{"model": "model that answers yes/no questions on an image's attributes", "dataset": "pen-drawn characters of a made-up script with 800 signs", "train_examples": 395000, "image_size": 32, "crop_scale_min": 1, "horizontal_flip": false, "translate": 0.06, "questions_per_image": 8, "encoder_arch": "repvgg", "encoder_norm": "batchnorm", "encoder_activation": "relu", "encoder_depths": [2, 4, 2], "encoder_kernel_size": 3, "encoder_stem": "single", "encoder_widths": [80, 160, 320], "fusion": "prefix", "fusion_encoder_width": 256, "fusion_encoder_layers": 6, "fusion_encoder_norm": "layernorm_no_bias", "fusion_encoder_norm_position": "pre", "fusion_encoder_activation": "swiglu", "fusion_encoder_mlp_ratio": 2.67, "fusion_encoder_head_dim": 64, "fusion_encoder_fused_qkv": false, "fusion_encoder_bias": "all", "fusion_encoder_qk_norm": false, "fusion_encoder_parallel_block": true, "fusion_encoder_inner_norm": false, "fusion_encoder_drop_path": 0.05, "fusion_encoder_positions": "learned", "fusion_encoder_connector": "linear", "init": "orthogonal", "residual_init": "none", "optimizer": "soap", "beta2": 0.999, "lr": 0.0025, "beta1": 0.95, "shampoo_beta": 0.999, "eps": 1e-08, "precondition_frequency": 16, "max_precond_dim": 1024, "one_sided": false, "adamw_lr_other_params": 0.0023, "steps": 21800, "batch_size": 384, "epochs": 21.2, "lr_schedule": "cosine", "final_lr_fraction": 0, "warmup_steps": 650, "weight_decay": 0.07, "adamw_weight_decay_other_params": 0}
Rows from block 2 of the image encoder of a small model that answers yes/no questions on an image's attributes, named by matrix and row number. Rows with one number belong to one channel. Each number is 200 + 30 x the weight over its row's rms, rounded and kept within 0 to 999. All counts start at 0. After the name is the row's rms in percent of the matrix's.
Before each channel's rows are labels from the 100 images, of 14848, where the channel reaches its highest value: "colour at peak" is the nearest of a few named colours to the mean colour under the peak. Only what is clearly more common there than usual is listed. The data: pen-drawn characters of a made-up script with 800 signs.
# c3: 3x3 conv, stride 2 (encoder.blocks.2.c3.weight, 160x80x3x3, each kernel summed), inputs 0-79
# c1: pointwise conv, stride 2 (encoder.blocks.2.c1.weight, 160x80x1x1), inputs 0-79

colour at peak: black
c3.84,102,153,220,153,196,203,191,251,131,198,229,166,204,199,181,176,202,225,150,166,202,233,180,261,242,168,220,195,164,222,206,240,227,139,184,224,155,216,162,157,210,190,163,214,136,182,256,226,207,166,232,232,198,220,194,200,239,192,193,217,188,162,217,226,208,203,214,134,174,239,165,167,226,200,172,190,205,196,193,183,178
c1.84,086,195,229,192,178,195,181,202,128,178,151,192,225,160,173,208,205,229,116,210,201,232,177,231,180,188,182,190,173,199,290,202,210,161,139,228,173,226,176,192,141,214,205,231,166,197,228,199,216,165,182,207,168,217,215,206,208,141,206,183,196,158,250,233,238,259,193,181,174,230,179,189,214,184,197,183,205,222,156,177,199

colour at peak: black
c3.7,094,147,219,156,209,238,168,212,196,219,194,183,174,170,165,180,149,168,214,191,217,172,162,184,199,199,111,182,162,169,199,206,194,204,165,196,188,167,202,160,246,204,174,169,138,202,215,259,200,200,189,223,179,257,160,128,218,210,198,144,180,192,193,202,199,185,174,163,233,210,148,202,199,230,151,176,177,166,192,209,215
c1.7,105,235,189,185,269,211,152,186,221,182,220,164,170,182,262,173,151,160,182,173,195,189,209,200,162,203,138,244,211,188,229,182,182,189,209,215,170,219,168,194,175,165,219,205,199,248,205,256,213,191,251,160,188,185,171,150,228,239,206,143,165,218,183,236,216,199,144,181,191,181,154,204,240,215,157,167,219,165,181,196,189

colour at peak: black
c3.94,103,289,206,270,197,240,205,218,206,219,269,163,175,207,223,163,165,227,191,208,198,206,154,169,125,179,188,175,234,177,198,221,205,183,173,190,183,208,152,205,226,217,187,206,235,216,224,171,191,213,222,243,246,208,198,170,169,196,245,191,217,191,204,202,261,175,170,157,210,207,255,179,193,187,155,226,238,179,227,207,176
c1.94,086,210,204,263,158,269,177,192,201,237,223,173,152,199,200,195,178,213,194,225,228,262,185,214,116,180,200,206,240,207,225,217,185,196,206,171,222,256,154,199,238,219,146,181,226,222,211,145,203,245,221,241,246,171,192,203,157,201,273,196,196,182,199,200,225,219,162,178,226,221,237,202,207,222,190,220,226,190,213,236,194

colour at peak: grey
c3.8,098,213,213,197,271,207,193,149,230,144,247,214,204,178,230,170,206,263,168,191,192,189,262,185,208,186,115,179,176,203,220,225,225,154,175,227,168,224,234,161,187,209,196,165,235,227,186,198,195,205,193,203,165,202,176,167,242,200,196,198,172,206,186,197,199,268,229,223,201,194,269,184,155,194,256,197,167,183,191,209,225
c1.8,113,168,204,191,236,240,200,158,233,106,217,276,165,126,212,168,156,259,218,237,174,199,209,176,193,178,179,203,224,178,193,171,188,179,209,221,203,179,215,212,156,159,232,202,185,181,201,165,177,192,234,154,217,205,224,214,205,162,154,210,149,214,190,183,227,248,206,222,202,231,207,182,177,193,263,191,191,197,184,230,209

colour at peak: black
c3.67,097,215,231,224,182,224,186,222,189,207,260,180,224,205,135,252,134,206,153,160,175,166,170,209,205,209,254,194,186,230,219,201,223,207,184,219,161,212,138,154,177,128,202,179,222,248,247,171,194,194,175,210,199,207,236,232,166,207,212,184,216,221,205,186,193,204,141,221,208,194,236,191,151,149,167,190,175,177,203,176,160
c1.67,102,179,180,211,207,224,199,149,210,173,181,170,211,213,135,182,150,190,177,138,165,243,237,204,159,191,215,232,198,187,233,198,203,228,182,249,145,189,191,188,185,173,204,210,213,222,241,179,168,174,218,240,200,231,216,227,209,251,256,187,187,214,188,147,201,197,153,206,214,184,169,166,178,188,135,198,161,155,181,164,131

colour at peak: grey
c3.125,085,180,191,166,180,184,184,241,232,208,180,185,183,174,156,203,206,176,164,235,209,175,187,197,210,143,174,185,218,214,183,189,181,116,189,137,220,203,226,216,208,172,131,197,238,250,185,247,286,218,164,190,185,170,177,164,204,196,205,153,184,238,197,200,181,223,220,184,153,226,224,188,220,222,191,197,192,221,168,149,253
c1.125,086,228,174,171,169,133,202,224,201,201,167,173,117,150,197,182,218,237,164,211,223,170,153,189,200,187,194,181,212,209,183,170,196,122,189,183,157,185,220,162,167,155,164,152,156,197,183,203,207,168,190,182,196,180,222,187,214,188,205,190,180,192,179,179,160,214,231,191,128,217,210,189,163,227,184,229,143,192,160,158,167